Rows from block 6 of the image encoder of a small image captioner, named by matrix and row number. Rows with one number belong to one neuron. Each number is 128 + 24 x the weight over its row's rms, rounded and kept within 0 to 255. All counts start at 0.
Before each neuron's rows are labels from the 100 images, of 14976, where the neuron reaches its highest value: "top examples" is what is common among them; "lies over" is the class under the peak. Only what is clearly more common there than usual is listed. The data: flat shapes of many kinds, plain or patterned, on busy backdrops. In brackets: how many of the 100, against the usual share in percent.
# fc1: MLP up (encoder.blocks.6.mlp.fc1.weight, 768x256), inputs 0-85
# fc2: MLP down (encoder.blocks.6.mlp.fc2.weight, 256x768, transposed), outputs 0-85

top examples: star (74 vs 13.8); blue shape (46 vs 22.4); largest shape: star (30 vs 3.9)
lies over: star (42 vs 0.3)
fc1.291 [114 105 122 105 135 118 112 144 139 141  87  90 183 130 128 129 108 118 121 146 136 118 124 152 149 119 102 135 117 134 110 173 163  97 116 125 151 117 109 136 159 173 142 117 105 126 140 168 168 128 149 151  92 150 123 144 151 113 160 138 156 130 132 138 137 112  93 163 102 138 120 140 153 170 141 129 133 113  63 133  83 122 128  86 134 112]
fc2.291 [171 125 114 145 146 141 135 153 175 140 170 124 132 138 102 157 141 109 113  87 112 127 176 158  89 103 157 169 104 166 110 130 154 110 119 117 149 121 149 101  88 153 112  94 116 122 107 102 133 100 117 142 116 153 164 105 115 150 116 132 134 102 115 150 153 131 113 125 126 111 132 152 113 128 109 130 114 116 132 160 150 111  88 110 114 121]

top examples: ellipse (49 vs 13.2); semicircle (41 vs 14.1)
lies over: ellipse (34 vs 0.3); semicircle (27 vs 0.3)
fc1.236 [110 140 128 115 143 163  93 119 118 128 113 150  96 119 117 142 106 118 114 197  89 124  95 165 111 115 131 142 116 148 117 121 172 139  62 108 103 134  81 110  90 119 191 132 168 112  78 160 132 125 101 160 162 147 116 141 125 135  93 154 120 111 162  99 139 120 118  96 178 180 114 137 111 120 141 116 118 125 102 111 100 136  94 105 127 128]
fc2.236 [166 112 162 128  95 130 146 127 121 143 136 134 130 154 135 144 137 181 152 129 131 129 111  79 134 103 106 168 141 125 122 126  99 148 146 129 121 163 181 129 137 136 120 151 141 138 129  98 136 132 117 123 119 103 109  96 147 190 149 127 154 141 120 129 115 110 139 112 137 113 125 115 167 170 117 157 141 144 153 108  63 142 124 141 104 131]

top examples: ellipse (42 vs 13.2); heart (35 vs 13.5); largest shape: heart (30 vs 6.4)
lies over: ellipse (29 vs 0.3); heart (27 vs 0.6)
fc1.244 [138 152 109 137 109 171 132 129 139  90 131 124 141 140 108 138  94 103  94 149 125 135 120 161 102 174 189  99 145 126 125 115 135 116 140 159 147 143 133 141 139 185 126  98 157  91  85 138 119 144 160 141 137 106 162 130 104  97  92 146 162 123 138 123 104  95  98  99  94 138 113 128 125 116 147 102 147 108 119 100 143 119  89 100 177  98]
fc2.244 [134  79 114 128 100 137 141 153 120 156 155 159 129 133 149 139 127 161 176 114 110 150 140 113 111 118 109 183 124 109 156 119 141 134 126 120 113 111 160  95 193  99 122 148 142 127  67 127 120  99  94 122 133 121 113 100 148 138  92 123 133 143 150 135 119 128 138 120 142 118 156 147 119 165 127 141 119  89 126 180 107 132 133 158  91 119]

top examples: gear (96 vs 14); largest shape: gear (45 vs 6)
lies over: gear (31 vs 0.5)
fc1.410 [148 102 176 131 167 116 128  90 153 135 151  80 138 151 118  85 129 143 124 143 114 141 122 114 162 141 121 136 171 137 139 156  72 142 144 133 122  94 113 122 166 161  89  88 108 103 173 130 165 115 118 111 106 149 111 125 156 115 139 111 144 135 119  98 168 130 166 127 113 129 137 117 141 145 103 125 122 112  89 126 147 114 126 118 162 133]
fc2.410 [131  81 103 156 139 123 131 176 143 137 172 131 140 112 127 134 106  92 154 138 105 147 130 124 134 126 120 162 160  81 163 135 152 111 141 114 113 124 141 106 182 115 141 153  91 191  78 117 122 106  97 127 126  83 150 122 157 128 124 105 112 128 144 173 133  97  92 120 145 155 107 136 167 119 113 136 123 132 138 117  88 125 163  73 101 117]

top examples: circle (57 vs 13.8); teal shape (50 vs 22.4); largest shape: circle (46 vs 8); red shape (45 vs 21.7)
lies over: circle (39 vs 0.8)
fc1.683 [129 135 126 157 123  97 135 123  87 107  90  92 110 125 115 118 115 115 115 141 141 127 108 182 147 131 151 124 115 146  64 103  93 115  87 126  85 119 129 148 165 137 170 135 157 129 138 137 166 156 142 120 136 132 178 154 108 147 111 132 144 140 149 144 129 117 132 170 147 167 133 183 123 110 101  93 112 156 120  94 121 149 115 120 124 111]
fc2.683 [126  94 127 110 121 116 146 166 102 122 147 164 152 119 132 112 134 187 163  99 137 101 114 105  93 110 128 122 117 110 136 133  92 144 143 104 118 109 169 151 117 178 163  95 126 182 146 143 199 134 113 125 141  92 158 114 137 133 113 128 185 122 110 114 116 102 168 100 144 117 149 118 129 142 123  90 116 134 148 114  91 145  81 109 100 147]

top examples: blue shape (87 vs 22.4); its colour: blue (51 vs 8.6); hexagon (43 vs 13.6); pentagon (35 vs 13.9)
lies over: hexagon (28 vs 0.9)
fc1.653 [156  98 104 121 133 131 136  69 138 162 124 116 113  89 124 138 109 155 124 125 147 101 118 171 120 137 178  95 144 153 109 155 138 134  94  92  88 110 110 145 124 147 152 135 155 116 153 164 140 119 108 150 114 124 101 149 144 120 130 141 104 136 172 107 108 133 134 122 105  93 110 119 109 171  95 156 104 102 105 137 124 120 154 109 102  91]
fc2.653 [106  79  97 117 130 123 151 163 194 163 155 143 127 147 129 113 153 105 143  93 116 140 113 134 177 155 106  85 150  91 153 151 105 123 127 142 142 154 159  99 142 124 122 120 136  92 130 115 101 133 138 120 130 107 139 117 136 174 136 132 143 109 136 125 110  78 131 155  86 127 125 133 162 105 100 134 156 153 138 118 100 158 156 122 120 125]

top examples: ellipse (92 vs 13.2); largest shape: ellipse (43 vs 4)
lies over: ellipse (56 vs 0.3)
fc1.656 [134 132 150 151 115  99 116 115 127 128 136 130 141 155 115 114 101 105  91 131 162  71 157 179 100 126 157 136 101 170  87 147 148 155 121 140 146 133 130 146  97 169  83  62 115 154 123 145 149 114 121 133 152 104 161 138  76 142 106 132 159 139 144 168 115 167 149 146 137 104 142 135 128 123 111 119 127 131 111 119 129 101 115 109 128 140]
fc2.656 [121 107  96 128 109 102 118 148 112 143  69 167 134 121 129  92 135  80 124  98 138 146  79 171 165 114 141 100 133 131 131 143 140 148 132 144 144 121 158 112 109 137 107 122 142 102 134 134 128 141 129 141 159 139 120 145 136 122 140 146 132  99 140  84 129  83 120 165 104 137 139 135 135 154 120 163 138  91  83 115 148 192 126 148 156 130]

top examples: red shape (55 vs 21.7); ellipse (52 vs 13.2); largest shape: ellipse (38 vs 4); its colour: red (37 vs 8.2)
lies over: ellipse (39 vs 0.3)
fc1.381 [151 136 117 151 135  85 135 121 171 127 113 141 108 140  84 151 116 163 141 151 146  91 148 156  97 124 165 134 110 152 113 144 163 131  96 115 174 134 106 119 115 143 131  89 148 100 146 109 150 151 140 179 163 157 161 154 120 153 133 148 108 128 140 144 106 152 133 124 154 116 166 144 107 122 121 132 114 112 123 111 111  69 118 102 119 117]
fc2.381 [150  75 139 119  99 109 148 164 149 148 109 147 120 133 140 126 145 172 147 141 145 145  80 137 169 147  89 150 173 129 171 125 143 133 142 125 117 124 183 108 159 158 104 116 134 140 113  97 126 139 116 162 100 130  82 148 142 131 142  96 145  95 141 108 123 106 120 138 152 128 156  99 142 135  84 147 166 150 101 131  70 167 103 141 127 130]

top examples: grey shape (62 vs 22.1); brown shape (51 vs 22.3); its colour: grey (42 vs 8); circle (33 vs 13.8)
lies over: circle (25 vs 0.8)
fc1.169 [159 148 110 138 138 135 134  82  82 108 129 126  93 176 120  95  99 137 118 206 121 163 125 179 133 127 125 113 167 136 131 133 141 127  70 115 112 112  91 150  97 156 151 156 134 147 164 164 149 135 133 139  94 145 147 127  82 118 134 146 124 146 149 146 137 133 113 110 122 146 121 114  98 139 172 119 100 106  99 143 114 141 106 129 106 104]
fc2.169 [121 120 144 158 120 128 174 153  73 156 127 160 157 123 117 142 133 150 149 102 108 112 124  51 132  79 111 143 124 132 127 110 108 111 138 121 112 176 130 119 123 135 154 137 142 116 109 150 162 123  97 104 114 113  93  90 138 178 111 136 168 170 119 112 123 118 165 121 137 127  95 124 175 155 148 140 127 114 168 108  92 117 116  96 108 124]

top examples: count: one (53 vs 20.4); circle (44 vs 13.8); largest shape: circle (41 vs 8); its colour: red (37 vs 8.2)
lies over: circle (30 vs 0.8)
fc1.409 [156 100 121 148 116 121 147 113 105 108 138 114 148 117 121 102 138 130 110 116 134 123 158 127 117 106 140 137 124 134 139 112 154 193 105 135 111 114 170 110  92 146 116 106 138 100 154 137 106 140 130 129 132 117 161 129 117 119 164 146 173 102  99  69  91  95  93 150 127 114 169 136 114 130 104 114 160 115 118 111 117 110 132 137 122 134]
fc2.409 [ 96 161  98 140  91  99 104 104 155 118 121 148 106 119 113 104 120 127 142 128 128 164 119 106 166 139 125 101 145 120 148 114 121 137 144 118 155 121 150 128 125 113 125 106  73 130 119 185 127 143 154 142 166 109 136 119 100 124 163 105 132 119 151 205 118 114 110  87 119 153 113 151 162  60 117 156 136 181 129 139  92 145 155 108 122 134]

top examples: blue shape (52 vs 22.4); circle (51 vs 13.8); largest shape: circle (48 vs 8); its colour: blue (35 vs 8.6)
lies over: circle (46 vs 0.8)
fc1.451 [188 133 114 142 163 153 125 114 146 133 147  80 137 156 135 127 160 123 121 158  88  99  97 190 130 132 133 133 125 132 139 114 126 163  82 125 106 128 133 157 145 183 121  74 133 135  97 129 119 167 138 171 135 130 141 194 108 118 145 120 149 157 141 132 117  89 124  89 133 142 154 117 123 123 106 132 112 129  90 131 143 110  94 151 154 112]
fc2.451 [151 110 119 167 110 120 106  98 137 106 170 145  82 130 119 160 169 106 129 159 146 118 143 153 110 131 142 152 120 151 116 134 155 135  86 109 144  89 148 112 130 168  91 135 104  96 109  90 129 112 150 136 118 143 154 180  88 113 130 153 150 129 123 168 112 112 104  81 168 138 122 161 122 136 111 117 132  98  76 131 111 141 114 115 111 144]

top examples: circle (77 vs 13.8); largest shape: circle (74 vs 8)
lies over: circle (52 vs 0.8)
fc1.703 [160  93 159 107 144 132 128 105 151 140 151 105 112 119 125 108 115  99 111 102 121 110 131 134 138 168 135 172 140 138 113 137  91 155 120 125 125 155 132 134 103 136  84 107 128  58 163  98 179 133 153 136 130 142 165 101  78 112 121 144 161 138 123 162 100  73 125 125 127 147 147 151 128 101 118 129 117 135  95 111 131 103 150 142 109 120]
fc2.703 [157 125 162 190 158  89 117 132 153 143 142 127 144 144 103 124 112  97 110  94 129  97 158 147 108 120 180 136 145 112 109 165 166 131 142 137 153 150 144 156 130 168 109 102 100 184 139  87 128 103 125 123 132 112 209 136  91 120 136 150 152 119 103 153 129 128 128 129 115 128 135 124 142  99  95 152  80 150 147  93  97 105 121 114 123 103]

top examples: circle (90 vs 13.8); largest shape: circle (80 vs 8); orange shape (56 vs 22.3); its colour: orange (42 vs 8.6)
lies over: circle (79 vs 0.8)
fc1.446 [178 145 136 121 109 158 125 144 133 138 134 121 126 137 134 101 149 128 126 108  76  74 123 175 131 146 156 151 181 136 139 119 132 145  73 121 124 118 129 170 142 144 125 104 122 154 124 104 113 108 127 182 175 138 195  90 139 116  84 111 151  90  88 123 147  90 100 165  87 155 171 161 149  96 118 134 110 132  88 131 123 105  96 132 148 128]
fc2.446 [147 123 140 112 111 147 133 160  97 160  93 135 141 116 121 128 136 151 115  92 153 138 108 163 117 144 127 141 122 134 142 142 150 173  90 154 138 135 127 137  66 126 138  96 136 156 159 121 206 116 111 106 179 129 115 129  96 125 110 163 127  97 132  69 113 146 181 132  96 122 141 160 121 148 168 138 128  98 123 125 149 136 121 179 155 148]

top examples: ellipse (74 vs 13.2); green shape (57 vs 22.6); yellow shape (51 vs 22.4); largest shape: ellipse (36 vs 4)
lies over: ellipse (40 vs 0.3)
fc1.618 [132 121 131 162 141 146 143 111 110 124 117 122 158 107  99  83 142 111 114 116 129 128 137 143  74 129 129 135 117 172  87 105 141 135  99 142 129 108 104 140  85 156 134 147 124 116 165 141 131 152  87 119 153 137 167 154 116  83 133 127 146 124 145 139 151 157 125  86 130  88 139 166 136 125 164 119  91 117 145 134 124  93  74 134 140 106]
fc2.618 [143 102 134 151 158  80 144 199 142 132 142 131 145 122 130 144  97 115 158 115 131 125 132  77 117  88 137 107  80  75 136 144 127 129 166 112 131 140 166 104 155 135 133 138  65 134  96  87 117 102 126 107 113 114 147  99 147 127 150 114 160 150 135 181 127  92 106 108 156 122  93 119 159 116 115 126 142 168 163 126 105 137 149  79 115 100]

top examples: grey shape (81 vs 22.1); its colour: grey (54 vs 8); heart (40 vs 13.5); largest shape: heart (29 vs 6.4)
lies over: heart (29 vs 0.6)
fc1.669 [ 80 137 124 118 111  83 137  79 139 130 126 167 150 146 134 111 142 152 115 126 152 143 118 136 156 144 141 113 141 107 135 123 119 164 130  99 153 140  62 173 137 136 121 132  98  98 163 129 140 135 138  89 126 104 136 124 124 139 121 114 123 140 154 109 101 137 124 148 136 169 139 134 143  97 129 160 100 138  91  92 135 136 135  80 160 131]
fc2.669 [164 148 141 156 110 135 138 116 143 163 159 140 141 167 149 175 115 107 138 121 140 116 164 152 106 164 136 140 140  98 150 104 118 111 143 141 125 123 173 130 150  89 122 159 120 150  88 157  92 102 110 127 103 132 136 103 126 181 128 137  73 163 114 139 144 119 113 128 116 154 116 108 156 118 136  87  95 114 160 122 136 128 152 154  97 138]

top examples: orange shape (92 vs 22.3); its colour: orange (61 vs 8.6); circle (57 vs 13.8); largest shape: circle (43 vs 8)
lies over: circle (35 vs 0.8)
fc1.10 [140 117 108 134 139 147 144 122 133 119 147 115 151 110 120 124 126 110  54 140 128 157 125 164 119  83 102 136 124 160 108 160 127 131 163 143 155 128 152 136  87 143  98  77 119 127 154 150 160 130 131 143 139 145 103 178 120 129 133 158 165 126 135 121 125 146 126 106 135 107 145 112  71 158 155 137 117 136 108 118 160 100 165 137 137 120]
fc2.10 [152  90 154 105 124  77 177 139 108 106 150 120 143 136 143 145 171 145 127 135 147 105 130 140 133 103 105 138 110 127 139 119 111 163 147 132 131 140 113 165 135 183 109 100 126 122 128  53 169 158 135 130 127 137 163 145 153 119  94 117 196 148 136 107 125 121 136 147 169  87 129 142 115 174 137 125 126 124 103 147 142 124  79 108  85 134]

top examples: orange shape (58 vs 22.3); ellipse (46 vs 13.2); its colour: orange (42 vs 8.6); semicircle (39 vs 14.1)
lies over: ellipse (36 vs 0.3); semicircle (27 vs 0.3)
fc1.19 [131 121 132 103 187 141 120 114  91  80 152 154 125 114 104 100 145 150 112 158 104 105 124 137  81 144 129 115 136 115 125 120 126 116 131 133 144 123 106 131 102 144 101 114 174 144 137 143 120 181 173 145 141 116 121 152  99 172 119 104 194 116 114 149 148 110 143 131 135 117 185 128 115 121  94  80 141 139 131 189 110 144  86  86  99 136]
fc2.19 [177 114 111 157 160 146  90 132 165 140 170 153 111 120 140 135  81 139 155 150 134 156 114  95 125 141 122 159 156 118 155 133 124 115 128 150 123  66 152  88 153 156 105  91 122 133 105 152  96 118 110 120  93 108 157 102 120 106 170  88 115 127 128 110 129 134  97 146 166 146 133 127 131 122  92  84 144 145 131 128 153 123 149 105 116 152]

top examples: ellipse (58 vs 13.2); largest shape: ellipse (49 vs 4); count: one (49 vs 20.4); semicircle (37 vs 14.1)
lies over: ellipse (42 vs 0.3); semicircle (30 vs 0.3)
fc1.680 [149 117 150 138 155  89 114  81 136 109 165 128 120 109 134 105 107 184 118 137 113  79 100 118 112 154 169 120 121 133 119 135 127 151 100 113 154 155 131 139 135 174  95 113 123  96 163 132 146 169 152 140 149 149 196 147 100  66 139 136 154 112 138 118 127 138  89 134 156 171 112 134 133 130 138 117 101 113 119 126 148  84 131 106 116 107]
fc2.680 [166 141  82 124 126  63 102 131 154 124 123 152 143 139 141 169  88 133 143 143 148 160 114 148 101 151 107 134 133 104 196 143 153 171 124 157 128  95 167  93 152 165 108 127 129 180 110  95 122 131 116 137 120 153 171 151 123 105 178 112 176  83 146 137 124  90  91 117 164 177 130 146 153 122 142 135 148 166  95 163 120 169 126  94 137 149]

top examples: ring (71 vs 14.1); largest shape: ring (56 vs 6.3)
lies over: ring (25 vs 0.3)
fc1.469 [161  87 106 144 190 106 129 105 175 128 141 138 106 134 108  94 157  93  99 180 121 107 104 168 155 108 118 185 168 143 120 121 116 122 113 133 154 124 141 124 132 154 117 155 144  77 155  92 149 144 170 152 132 154 159 119  81 132 146 127 110 112 127 120 161 120 112 127 112 109 131 118 116 116 142 136 111 133 115 110 109  92 138 146  93 127]
fc2.469 [157 129 148 165 183  96 135 136 101 151 125 137 153  90 111 119 123 158 111  99 130  79 116 112 125 122 129 148 171 153 153 119 136 114 117 139 169 154 125 148  71 159 140 102 161 135 156  91 132 130  99 166 143 135  87  99 113 130 146 159 150 143  99 101 108 166 141 160 122 117 144 114 153 160 174 169 130 136 155 108 121  86 105 141  91 165]

top examples: ring (87 vs 14.1); red shape (70 vs 21.7); largest shape: ring (63 vs 6.3); its colour: red (38 vs 8.2)
lies over: ring (26 vs 0.3)
fc1.37 [172 103 127 106 129 119 108 162 117 141 142 113 105 125 154  84 138 168 131 103 162 138 141 149 106 160 122 148 117 132 147 157  96 153 104 133 127  97 108 146 134 110 160 107 148  96 100 126 103 123 138 161 149 117 143 192 137 149 124 122 148 123  88 159 111 102 109 176 143 126 140 147 157 130  99 115 138 108 104 126 134  95 147 126 141 145]
fc2.37 [130 133 149 122 111 147 132 136 166 156 119  90 164  92 111 107 149 171 112  82 110  96 103 142 111 151 138 133 131 159  97 118 127 113 123 122 157 179 152 170  90 138 156 129 160 150 152 148 128 140  96 142 161  92 118 125 109 149 121 171 161 106  94 111 111 136 155 149  96 125 125 142 162 128 117 142  98 112 166 112  89  82  91 146 115 131]

top examples: circle (95 vs 13.8); largest shape: circle (90 vs 8); its colour: red (27 vs 8.2)
lies over: circle (93 vs 0.8)
fc1.5 [110 142 141 149 115 147 122  76 133 111 126 117  95 132 109 143 115 129 101 173 111 117 131 117 137 136 131 146 128 170  90 124 106 144 121 112 149 134 122 190 151 133 121 135 128 135 131 140 174  89 134  91 119 105 159 127  92 120 129 129 151  96 135 136 105 137 120 128 132 129 125 100 105 102 139 122  95 120 118 103 122  85 113 154 134 118]
fc2.5 [153  97 124 105 155  99 138 156 112  92 139 142 116 134 116 160 115 147 141 126 140 132 111  79 116  84 105 152  99 101 202 117 135 163 146 124 142 126 132 132 133 146 132 130  60 152 142  85 175 146 134 135 148 139 142 113 145 128 168  92 159 137 128 148 133  91 110 112 191 107 117 123 137 122 148 146 166 152 126 126  93 119 117 109 103 157]

top examples: brown shape (66 vs 22.3); its colour: brown (43 vs 8.3); cross (41 vs 14); hexagon (32 vs 13.6)
lies over: cross (26 vs 0.5)
fc1.203 [115 104 106 137 120 140 133 108 151 123 136 117  90 166 103 132 125 112 120 148 127 156  83 144 122 160 123 124 144 179 119 142 138 122 117 151 123 109  89 139 160 126 127  96 151 112 165 140 117 141 151 129  77  98  92 168 105 141 119 112 131 128  82  97 137 138 108 148 140 112 120 119 109 145 130 127 139 116  95  53 140 153 107 107 140 103]
fc2.203 [115 130 109 146 101 144 143 169 125 149 156 149  99 116 116 173 146 134 165 107  96 161 117 117 125 102 110  98 107 120 152 112 110  92 143 134 118 144 146  92 146  77 124 148 138 134  95 160  97 109 151 115  87 153 116  72 158 145 123 104 104 110 142 155 145 119 110  96 105 150  93 150 129 145 123 115 117 135 133 149  82 168 163 112 109 109]

top examples: count: one (46 vs 20.4); ellipse (45 vs 13.2); largest shape: ellipse (39 vs 4); drop (38 vs 14)
lies over: ellipse (33 vs 0.3); drop (28 vs 0.3)
fc1.419 [101 151 148 157 148 127 163  97 126 102 166 169 156 109 129 120 144  97  99 111 120 102 133 145  90 191 155 131 149 139  83 106 143 147 103 111 195 143  96 148 116 129 141  96 123 113 159 113 112 150 137 124 155 128 137 135 104 138 118 157 137  93 120 139  87  96 150 106 104 165 155 119 141 104 160 121  88 136 144 109 118 100 105 112 110  80]
fc2.419 [155 123 134 158 171  93 114 162 156 126 127 112 148 131 119 134  90  92 120 147 123 129 158 111 101  92 180 119 107  89 121 143 141 110 148 108 122 119 135 123 151 142 117 139  83 190 100  76  86 104 119 138 122 109 179 132 125 137 161 114 137 112 131 180 131 114  97 158 149 124  96 117 136  78 110 120 100 177 172 116 109 116 119  64 132 100]

top examples: pentagon (68 vs 13.9); blue shape (65 vs 22.4); largest shape: pentagon (52 vs 7.8); its colour: blue (34 vs 8.6)
lies over: pentagon (53 vs 0.7)
fc1.138 [119 148 112 109 157 153 122 110 106 183  69  88 107 105 152 125 114 116 111 166 126 135  70 165 108 148 143 122 150 135 101 125 150 158  72 127 151  99 139 123 150 134 148 140 166 124 152 110 146 127 134 135 141 118  83 160 129 153 129 116 138 132 144  62 101 167 140 132 106 145 150 131 148 151 133 110 136  85 128 122 124  98 125 190 164 104]
fc2.138 [ 93  98 111 141 109 113 157 121 135 149 157 151 130 112 136 141 160 153 147 118 114 175 117 116 182 128 102 144 138 136 133 127  96  95 152 138 135 163 120 105 143 107 103 130 143 120 136 123 105 117 124  75 112 139 101  86 147 156 104 106 127 137 134 102 124 146 116 120 120 130  85 132 172 145 159 154 123 155 137 166 108 156 168 133 119 107]

top examples: circle (90 vs 13.8); largest shape: circle (62 vs 8)
lies over: circle (37 vs 0.8)
fc1.588 [126  98 164 134 143 149 136 103 138 125 125 134 136 135  93 112 125 122 103 159 113 149 132 134 121 163 144 165 145 135  96 131 116 140 144  96 139 122 104 148  96 180 129 108 154 149 144 112 173 155 128 151 169 126 136 133 137 178 117 191 136  72 128 134 137 137 129 156  99 115 116  75  98 108 131 123 102 119 118 125 127  90  96 130 149  93]
fc2.588 [150 100 157 130 138 113 131 149 116 130 131 114 109 124 108 167 129 145 130 125 151 158 153 113 127  98 111 138 118 124 161 134 119 164 158 135 115 143 161 141 160 152 121 111  91 134 163 119 178 128 150 114 153 110 163 126 152 128 160  96 153 149 127 118 169 127 142 129 162  90  83 135 148 114 135 133 121 132 153 135  89 117 138 125  89 126]

top examples: gear (93 vs 14); largest shape: gear (44 vs 6); count: five (44 vs 18.1)
lies over: gear (39 vs 0.5)
fc1.35 [139 112 145 140 180 150  65 119  82 162 125 103 113 130 117 122 113 120 138 113 128 114 125 158 132 141 137 109 162 164 110 143 181 105  85 145  89 111 147 134 163 128 117 122 128 125 156 122 120 141 125 126 129 149 145 151  92 159 119 157 165 109 123 123 141 156 163 133 110 133 109 151 113 126 138 113 154  95  83 102 158 133 105 106 139 147]
fc2.35 [106 111  99 133 117 137 168 138 149 168 124 141 152  61 155 144 136 157 138 116  95 161 110 127 144 160 113 150 155 134 131 127 130  94 138  91 114 170 168 156 145 156 131 112 156 127 118 188 123 116 112 144 117 103  91 107 177 138 102 128 153 121 133 150 109 129 102 133 102 135 123 115 147 187 149 160 113 126 143 145  82 128 127 109 120  98]

top examples: red shape (90 vs 21.7); its colour: red (51 vs 8.2); ring (50 vs 14.1); circle (43 vs 13.8)
lies over: circle (29 vs 0.8)
fc1.8 [157 124 128 114 144 133 131 129 122 147  93 106 117 104 113 133 139 135 103 167 118 109 138 150 105 110 150 128 138 207 121 144 173 135  64 123 126  92 115 131 115 128 140 122 126 115 123 130 114 114 135 172 151 135 187 188 124 131 151 123 174  61 135 141  90  95 114 109 149 141 157 144 127 144  90 142 150 122  69  95 129  98  72 137 126  98]
fc2.8 [129 143 126 143 137 114 153 130 142 145 112 154 154 113  91 122 169 113 118 126 121 113 129 150 102 124 139  91 120 157  90 124 129 106 173 131 135 149 120 132 108 120 124 142 122 163  87  93 129 134 154 139 164 132 157 169  83 147 136 145 155  92 137 184 111 118 106 116 121 142 123 128 120  85  93 145 113 132 114  92  97 136 114 105  98 120]

top examples: gear (67 vs 14); largest shape: gear (46 vs 6); cross (37 vs 14)
lies over: gear (31 vs 0.5)
fc1.181 [152 100 138  99 163 130 122 101 147 123 111 127 111 118 143 126 144 150  88 131 141 166 102 154 126 179 113 131 162 102 113 170 137 117 124 151  98 111 141 152 179 140 146 114 140  92 137 130 113 111 133 106  73 115 130 156 145 112 151  97  98 106 163  95 121  75 127 141  94 125 156 110 127 158 148 142 158 148  95  98 126 126 126  84 144  93]
fc2.181 [149  97 115 122 155 143 133 154 180 157 154 133 185 142 139 141 106 111 128 127 125 151 140 153 110 138 129 160 132  80 152 148 184 126 120 126 134 117 181  70 192 135 139 150 123 198  86 122 103 106  86 117 114  76 124 154 155 181 127  97 146 125 125 152 122  97  93 147 141 141 101 126 188 124  99 122 129 152 140 116 107 104 152  54 111 101]

top examples: circle (68 vs 13.8); largest shape: circle (62 vs 8); red shape (53 vs 21.7); its colour: red (41 vs 8.2)
lies over: circle (51 vs 0.8)
fc1.158 [152 141 146 129 151 159 142  80 139 133 151 101 169 127 137 128 136 145  90 114 125 111 117 167 109 132 186 138 132 113 110 155 110 135 134 132 117 155 125 110 128 179 123 107 134 135 121 135 144 113 126 158 147 108 167 180 147 119 115 182 151 132 105 153 107 104  98 111  94 114 163  89 141 114  95 129 129 117 119  93 140  76  91 139 119 107]
fc2.158 [157 138 138 140 163  73 172 149 131 129 102 147 134 119 108 156 121 121 119 133 124 139 167  81  78  80 135 147 127  91 206 132 152 154 134 105 147 132 126 143 148 167 110  93  80 181 141  62 171 118 136 137 149 110 171 102 124 130 151 112 182 146 135 146 113 131 127 174 161 109 118 121 114 133 118 140 124 133 129 125 130 153 126 109 105 134]

top examples: circle (69 vs 13.8); largest shape: circle (68 vs 8); green shape (59 vs 22.6); its colour: green (52 vs 8.4)
lies over: circle (37 vs 0.8)
fc1.707 [120 145 166  90 139 115 115  91 146 105 163  76 151  89 113  87 140 149 120 134 111 103 112 106 160 128 124 192 133 107 134 104 121 163  97 126 121 135 120 138 143 136 117 135 124 142 158 173 107 164 126 130 146 105  91 181  96 135 172 114 181 108 115 149 147 109 116 174 134 123 150 135 131 165 125 135 133 142 132 142 180  92 170 137 121 105]
fc2.707 [148 135 169 164 140 120 158 131 131 129 128 117 144 118  99 139 118 124  95 136 144  89 167 149 110 113 173 140 145 125 111 134 142 114 114  94 128 146 119 132 172 158 148 122  86 178 143 134 132 131 116 107 117 100 155 132  88 156  98 167 170 149 125 127 108 171 137  81 153 134 132 106 153  91 109 120  95 129 155 106 153  64 123 109 109  75]

top examples: hexagon (70 vs 13.6); largest shape: hexagon (60 vs 8); brown shape (45 vs 22.3); pentagon (42 vs 13.9)
lies over: hexagon (60 vs 0.9); pentagon (36 vs 0.7)
fc1.97 [ 97  90 134 136 100 136 120  83 122 151  95  74 117  86 137  90 124 132 128 139 114 152 113 163 150 164 144 180 160 116 123 116  89 113 118 111 114 141 166 122 147 145 125 151 132 117 172 123 122  90 119 148 107  82 120 149 158 112 117 147  90  97 147 100 129 128 139 133 117 137 124 140 109 159 159 132 106 101 108 108 108 104 128 163 168  65]
fc2.97 [111 135 137 106 119 128 153 191 144 124 126 146 145 122 125 186 145 150 130 106 155 145 110 106 133  63  97 119  89 102 157 128 128 124 167 123 140 170 124 131 140 100 130 138  94 138 111 110 144 118 123  87 138 138 129  68 161 172 114 112 135 148 122 130 130 143 114 119 124 111  78 138 173 140 116 122 131 177 170 130 112 140 160  95 108 129]

top examples: hexagon (69 vs 13.6); largest shape: hexagon (62 vs 8)
lies over: hexagon (65 vs 0.9)
fc1.617 [114  92 139 139 128 144 159  84 127 112 100 100 127  97 136 108 124 113  77 114 114 131 131 164 140 162 195 125 112 116 124 156 156 128 125 114 137 148 151 164 174 140 144  86 135 107 173 137 133 139 118 131 123 133  88  96 119 104 119 154 134 103 154 109 113  88 142 168 115 130 145  99  90 130 145 137 127 137 103 106 129 152 127 135 164  79]
fc2.617 [112 134 143 125 111 126 164 166 133 129 136 109 142  79 113 154 152 168 127 116 133 126 134 128 146 102 102 157 119 103 139 140 131 119 157  97 144 185  79 149 148 107 127 108  92 138 125 131 138 130 118  87 120 124 117  84 142 147  74 119 165 147 113 150 115 151 133  87 131 115  96 137 147 167 119 147 109 147 158 121 102 104 154 141 112  89]

top examples: ring (49 vs 14.1); blue shape (45 vs 22.4); circle (39 vs 13.8); largest shape: circle (32 vs 8)
lies over: circle (29 vs 0.8)
fc1.427 [130  91 131 142 161  99 112  71 135 102 115 120 146 132 143 141 127 125  94 173 109 114 167 145 121 135 154 134 160 148 137 121 128 177 160 116 141 156 142 136 179 186 104  87  95 110 138 110 109 153 104 157 141 118 159 137 110 138 124 163 137 105 176 140 123 114 140 131 142 104 124 123  81  92 123 140 145 131 116 110 141 114 105 144 115 116]
fc2.427 [154 125 135 145 142 102 127 116 132 152  71 154 151 144 134 132 102 118 118 151 122 131 130 157 101 119 151  74 117 105 130 163 160 145 153 149 151 176 131 146 136 166 130  90 124 150 107 117 122 115 113 133 151 125 155 145 140 119 136 142 142 113 176 145 127 110 122 144 113 133 147 122 133 131 108 122 129 143 135  89 106 179 119 133 130 102]